{"arch": "vit", "model": "CTC image transcriber", "dataset": "short English words printed on busy colour backdrops", "train_examples": 90422, "image_size": 64, "crop_scale_min": 0.8, "horizontal_flip": false, "translate": 0.12, "tokenizer": "word", "vocab_size": 241, "norm": "rmsnorm", "norm_position": "pre", "hidden_act": "geglu", "mlp_ratio": 2.67, "head_dim": 64, "fused_qkv": false, "bias": "none", "qk_norm": false, "layer_scale_init": 1.0, "parallel_block": false, "inner_norm": false, "patch_size": [4, 4], "conv_stem": false, "layers": 12, "width": 192, "positions": "learned", "register_tokens": 8, "init": "torch_default", "residual_init": "none", "optimizer": "soap", "beta2": 0.95, "learning_rate": 0.0016, "beta1": 0.95, "shampoo_beta": 0.95, "eps": 1e-08, "precondition_frequency": 10, "max_precond_dim": 1024, "one_sided": false, "adamw_lr_other_params": 0.0016, "max_grad_norm": 5.0, "max_steps": 12100, "batch_size": 128, "epochs": 17.1, "lr_schedule": "linear", "final_lr_fraction": 0, "warmup_steps": 1210, "weight_decay": 0.0, "adamw_weight_decay_other_params": 0}
Rows from block 9 of a small CTC image transcriber, named by matrix and row number. Rows with one number belong to one neuron. Each number is 500 + 25 x the weight over its row's rms, rounded and kept within 0 to 999. All counts start at 0. Numbers have three digits each. After the name is the row's rms in percent of the matrix's.
Before each neuron's rows are labels from the 100 images, of 14976, where the neuron reaches its largest size: "lies over" is the class under the peak. Only what is clearly more common there than usual is listed. The data: short English words printed on busy colour backdrops.
# gate: MLP gate (model.blocks.9.mlp.gate.weight, 512x192), inputs 0-191
# fc1: MLP up (model.blocks.9.mlp.fc1.weight, 512x192), inputs 0-191
# fc2: MLP down (model.blocks.9.mlp.fc2.weight, 192x512, transposed), outputs 0-191

lies over: letter b
gate.349 091:487471498485505478508485541521504496483495469529479522465537496492473519475503505527507473527520485472513504517540447465514533499500448498466558508482520483523509498499491495477545450504477514524485519497522525492444464488479543468485496548537502509510531514483499506493456488485533527528474497520510496529508502465558519511519509507520492552494502525485529503529527464525499472490526523510489502455488508570531557536514501531512495462489474516501466518512511453514441491487507495515519477529487533501488530484568543501478471502521495490528505522473497480493501533506462494473
fc1.349 093:475489524506547540454503461494493496456492489547509488481487505499539473531499501481477500485481493522537487495495467478475510487478510520505512473456526511543484462505519498548487559495531505511485546474451511484527502520523481525514506502514447484461522482483465572492501457524521476457453502526517537500502529546529500487457516512533506473486495523553490484462506495449469505501520479533442516511501509465444475461517503471492497507470509492497511501487481514496503499484493528522469484503492505536487470503521505535540498478489536461486511479515532482530544493512490523495
fc2.349 094:483466502475532540457537539526514498516510510484492499477466480515465544498501495491522513464524487493508526524482500459521468579464506501479496499538522473514485525494520482441484500504469473533507503511490505543539512482523515535493455489497474486525510483511561516520545525503505496475527496439481502515525541506528480528482498558525497524443502507495517510537474507548494530527504482476466467532489478490501500526514536499519557546495525550528514492529487489492495491481530502490494517533501503500537485510497514543492479502496513539487461487510460485525469499498538519477

lies over: letter b
gate.72 105:519484511481537468506514497540487505507485480527525503487516474513509499476465512528530526468502495451502504513493481439494437497528484544507455533551503537499493536518487487491507515498498454510491462503495476495518478469507525492475493513540475514472535486520521468521490503511515501506458508528530511526522515515507493481478510548473498502465425507502510494480524457488521501476531462537500533544478529557488523526498459513475512532506519506473484517479520482509472550475488480527481526515489479517491494497517541494502476526516503508541516483441437500456484541496499489447
fc1.72 106:477551460493493499490504535486498488491501496519475510465507529442499499520534496494475477549482468479476484455476527532509561501497499460522524471483539502504524491477514518516470518464512557492529506522499504482438499561503478524496507505488489507502481477488471477524501508498487499490504471489473507468494445504488517477503507448514519476548527486498515527523469531531525498527465511456493515489475497444476486497496533509497481479489486548503541510499502502506546453506511475470446518477532493505521501505472488510437483542533493547491523496565525479499496484487499527499
fc2.72 109:548529534490488521479449516496512507519499469452536468466538486479481483476467518497467499514499520446466530539486499563503520472480468514517500532514504467494526479496505551479488474506456490455519526503485512485538500483524466488499502495511516512524480463517485459517496468491512481424484465497530494517516509474466511499523509528504488501508494494540483525521512510508485500501480484493519486481507497480490539552518517491441510516524487491498452510468500497512495487504521540481469506472519472491493430512446485547475490528515486509510515522522480492469529505520506465576

lies over: letter a
gate.130 102:515497536487532482484497486462488503545541487525487499432528507493498487500453477528503468544475467489512530513478479456442524481479513532519502474463526503485516450519500482434484543467478533511541493511498517518539501506509464495528500509485488512517458503484507481460463476500512490509449453506497499503506487527531497508508469522495520508444554491483490498481471500462473486500490482488482509499561505481545494528506517488462533527508471470471519532454499495493527501536467494535524527478491517494457490497485501507513492455530531495471539526480519512507494535524514519526
fc1.130 093:531472541473541503509502494524501531512518519509523529506556492488495478490488484490494501501495496515498478533486470488500478467444509471488457481459534514479498461503492537482491540515504563499533576509516519492526519475496475531528538490487463502512455505500509517467467495503462538514416459506493488496509489523526472488518509501514488497485554505457498460488477519464422462487489497464515515479537462534510500544476535477463529517484483460492502508449503487510506500487485532514497512491501529469502501486490497527509519477492512506479547503485529471485510494506499515538
fc2.130 100:513511493520483492467476515529498429484484476488494470477511498489490448473502513548452543524538519513491487521481500511531518492518482514550466518501516452514499507523484509524479531508503475490496517483528544479504547514486448515443480503477511519502524507539477549516526472515487499466531493512519503502492482471512468492504539470543504474515479528470507520466524492499527498492522505515512470546447492493522494477507475529540508520454538517480535464445494531552537526513518501512513499516511435528524491466507531553537506532503474495523506494512481481510510528478483490503

lies over: letter a
gate.467 092:454491468529521526494507510461498559510531492463488520464493485465496471484524545508544530482508477469478435517519481539482504513480512513484470528496517522484474515486503435476507524489489460481447540528467513509494461477512495483496486528498565524511530500491524524533452503501485491519517492476471494506469470507513517507522512494452500495487438478523517535539536494552543513532502474519476492498509498467500535520492527486473484494503486505526490538488486496530490492464474515458452463511489504531483497474508498475537501513512442504490513530507510503528481518476547504508
fc1.467 100:468505549496504481517549518483522500522466499512502536523514508488540485505522491447484480484524527530499485481496517437505512518525484491529498509511470473455552518522484541504457535493509494484512506472515506496467513491462512457529488484475489489479484479475464534495514515499530518501514518507440512474504497504504459535492507497512461472522501511460493456512462481473498570512510479524476496513525471536510545460476543505519530519511530515516460537498495512501472517562525474500527503457507508500518499518473500512508453472449457489558494515490507466456515527523494481504
fc2.467 098:503517425475530468540463544512501472517478484512497452487493498494480492505477471541539484477522516523483489459459512495515481535459507468494509455489496478470448559500504456450463482495490494473475552520524499463503480506471522476502526538495517503472499491529511486474469491472537544503503481488489482488462504496492510477529510533517489487545539464496486497498500519523515445501513499480504528525518520506521500480496503485530522466541529484504521513486478490473552485471483460505486533504548515531490497448516462508528492448507533503501490506499536509489475509528488538526

lies over: letter e
gate.385 092:505528515521497505485520499511482538505494487500531548502506493503527479503469480497514468476518547515501547510480468471489531495482507517544480491515495531500467465491497488531536496501504492472515479465497535572505515533502451491500537478506495521466491518499524482530484451438517483542427519503473515474496517496477488490494490499488515524505508480505496520489494536502518538503534455493490468481486471513521525480540504454471505477473537485497459552467463531501519519517543542520523522498481539485512553512501474503495511496464557548466499502489464495508488482509479439509
fc1.385 095:482493519498492462477528488469495516489471494510489487500475468528497539478494529507465493523460502534461503481520462544504481517483512519523502463476539521496515516463551482487516528512485477479500488508482486412509523480529533511530493530475523492521501516466480500481502524489507493468475476529464527486472515471480526432531480529508548489498518510459482516500451499517530494521499521532524496508472481495536503560486466452461505515501480480527499490519523473494491478472528498523495489488453498515482459517542495452498541560504506472516512495442484487514521460506510536507
fc2.385 090:534524522449486457507529481500526528493484521538486487476538507490491451489464493542539528461522532495458530509490517507561466520478474516500545495517469505515476532493510475498528494479476500482426472499492469484478533503525522469545483491487515505520544522521507529485488536503525505552551467526537478512489501501522483522508523469522482523492487520521470539497508494543529476501504506490515477466561502520515475482451511519565511498457519546474509487479506460474512521516516471508484488487509495469523496503470491491499524516443500501488512532539491489472484506497489508488

lies over: letter e
gate.419 093:526456544513465527539512464526500486521505507482488523553511539454488501451513485470502474508476523517543474463536527484481497500513448513473493489520473553424509462520493488525503531517526527513486499507506543504504521513515528523476509496509470519518521548484485492502493483511500481489461487500540460508512522489486496530496508507518463512459466538499458482499532501515479474484496473496511494522503474508510506510543454451499519527465502480511479523525464486510511451545509502471481486509510534490524499501497455454468536532501529493496501476463449488508560494519514475511
fc1.419 104:503514522488567494513498485504502495520516485528487502532518521565498543492485564513467500502503461452492484502502504493561511512530468508479499480496490513471503489514464555518464567529507512487462447526477439455517468503491504493490480513465505505480498514494483512491496530498511518517511444530493509452491498478466514512489479512471518454519514472520494499519491512454475537528478513500477529457518466483491511465545441511500514503508464510503536498503467510532533540504533524474513501527496498487498500521502492518496481497481494481507489492479492546563490539454473503509
fc2.419 100:514554512454503470488474504495490527512432510501478472502503520541482489504488513518504500470475517449504459492455480477493523469477475482496523501479481539531500480512531451485440488547496501511486522461517488494462504482454482512559442476472497509504495523478499523468500542459458516482526526514523509510470502485467493534514534546540480481538476501494463533482524525471525513521492512506495520487471538527497508453473464501482523490498526482503504510496488500502519451489496525521503477519493488550482513497561513492504530482548504501542484514516511513473521495475494473458

lies over: letter e
gate.348 091:499518533499506469472456525519511507533515451516499519531500487535506522533490479451483478522460495518465511549533469498473470496512472521495485449453508452516508507494504495466502486517484478482500510526488526527511476484488482488510481487496492577481534514476529501490523508504563491506524512507497461493471492517488459507518448493518518541475511513470513492482508518512541491508470464518512500495546457525501519492511530486505472464472512472485493526507520435483511520499510524512483491509519468476494530514484482487534440516468468523490516593501497478523513519501475540535
fc1.348 096:521527527460444550486517512488475509503455554521551501509477503488469540504488509502528534529511479499519471478519496487514461537504508447516508481475480472477499526529503479475498526476561519519536470526505479520488497505485501565523497533497514479522519505516502484473504518514492526519508543483538500532487504450482506528534461523505468492516501499529496494531484489490530509529499511455492451482483448498501487510496454508492475487471520533481492457465484477536467503451473474491497512514512522507480519506509494549486506458512494476567478461506465477477506496444496486506
fc2.348 093:473500471529502476484512551504483548481464487499536546485510490495496509511513544534488480507467509526496520482542499496551515507520489523509476521503479515508506469454488463494483476467510470512547500461481483449531553484529493472506500509481511467491503479467526541509494489460536456494508471557545494469473497503489501475502557501508483516506521565479502486505514538515531494466521463531509522503505476487447542485517536476492482509534479510476475492534501467486523475529548495464507447455506474475500525510508514465467491516478490502498536482477518482509486503510493479541

lies over: letter e
gate.206 092:501495504536514483530467496508498484521531533466490544517503517491504525510526502517511511468509495482481504508520545547544452509489499500510530460499491494550478534488488477485505517524475515513524551524506481542523484498474480523522513485547487490533578483487498474477507507531505470470482533533513491456494502509516475492481515464456465497459517515487558483494526490505499491487477506523498538531519495510429517483483523447483459511487508475507495516483471497483469550495450512528490495524468520495493487460505497536503506448470448508479500487505503487447556485477485531497
fc1.206 097:465511547525513501496458515499475509508521515492528540482501482540523519468520470507512509472465453509524498514516522491529473538513519553475511468508485521518523507507516523525503502510497505516542497501464466467499501514492514515527529482488493489530555511491462482479447496531478499503505504556528515492521503470455482505441529478493461504480533534499488495458508463440493491487475471483499520542542527525487444519505445484498524531478477523506516516483502534508531521470453499520495552532486514461483516482482505525516494437502487478472509469492521549491504501468485528503
fc2.206 087:529509536485493534526498468490476535493505478524470502522464485484503523507487435512483484498507530530495544473478524516520530485510482501511507497491474473500486496527511504486472484482495474519505481511482504487512497486499491522495488482466469500490531441478470543482483466497501536520495548476481492463492494544482514467487528464462487529496493508477505494493465476524542489544458493488535487513466488493536532517464528510457477469470528536482516515489508526470461507499500528468498494494504449472536552471475471436513512459513456541500515498480468537461484529545563528498

lies over: letter a
gate.433 096:508515486485520450465534468492542495463531482524524472488516522516500473508475491492498497477496491486488462502500549488497480533487460508486533498501492514506531496520478514464484508497499506466426457515527462477523533496461497497482479497453538484531524503536487494534532482480558492488497488483533474534441534500471508499519463535477531495504507525481500476496494545497472555518479499456503492460518509481546453540493472524444498487524500491484489451514485483486521503491514500550531503536479534523493489489502551515542523503484505517460492496469484515496471483468498493464
fc1.433 096:471474523490527523501509501523508533460499485535493470465485487535540469497510517496505472490507525514484502494508493494463523538508494531516506478508497495511503442503537520453495521491528471540546524534462496504511474477501458487496489465525512534508505521525547505543459482506513452471515512479475479491485511492461491503509531535489518494454513434496489507517522537462507481516487464471505483526511529475490548480525534504520525472493494511452526471545466507502499450476468522476474537449485511533505505457481505485511570519514519496525498526460530492520452476507518492482
fc2.433 097:480492493483522513500536489487493511497481474459505497505481482474481480463495458517539506478473468475462549489502478527526502507482485502534467498530461466519549471506475490513485499504515503523574520498469526522490438490470486562546523502513521500524543496458450482497490491499480488520459484546524498492488492482479560498519517529486459508510508477511509517516457546505494515495552540467506488465502494505500496526521502491471470546452486496563500481548481507496495527510505510507462508482503501477484499479459476485459495471439499492543463500522503479500506486479503504509

lies over: letter w
gate.335 092:465547457532489439530462500519491554449489485498500525513483458480477564449534503482467495511491460500505517510463506535536464562529516506494522554519523495507546535484474491532484480479479507463478502506544525505490490530462462494500501462511503456516504512514522524498498512541499509495515515484536511488490502517491470515469528494503497523461485524507495502498434499471509539466470533534516511497523500487480500531461522481489505477515498512515466501486491481504536527495498425470504493485496519491445509503487483502462530466503498493523505473486503475489492512496473524532
fc1.335 084:500455524445467511520499484468501479493481476492462490483533570544466508488483487541493468536537506519498510469500484482478493440502461529525479488512507491515467484500461481524539514479522501524508475461525486482508537485466497526471527542543511476476520498471497470469434493451511500506462498497491491514498483470513497498510503520514484514485516458499493489492510487489468539494458484486508505503481494524518528481501524480507497515452497484491485473505516486484523467485485524508500506530498517510524535497532544550501524521543544507509542511435515537474451541459500458511
fc2.335 091:499482483457487516510526541516467484538489524482502539522463514453511505497537536489493483512499493509481488494489496526518526496510486542524497512489507458567509520539453482526516463490514505491497503498487511485453542536499463516492482487518493542535538467514492475503488481482477487520471486517491496494486518461470505524498478497531494505490513538500483508495494472477505505492461546528493495419474499457441491491471488480493527439482484464498484501518525509491512510500501506558444492531545481507532487495482512519516487500531543457468441495532482523471553507472489475509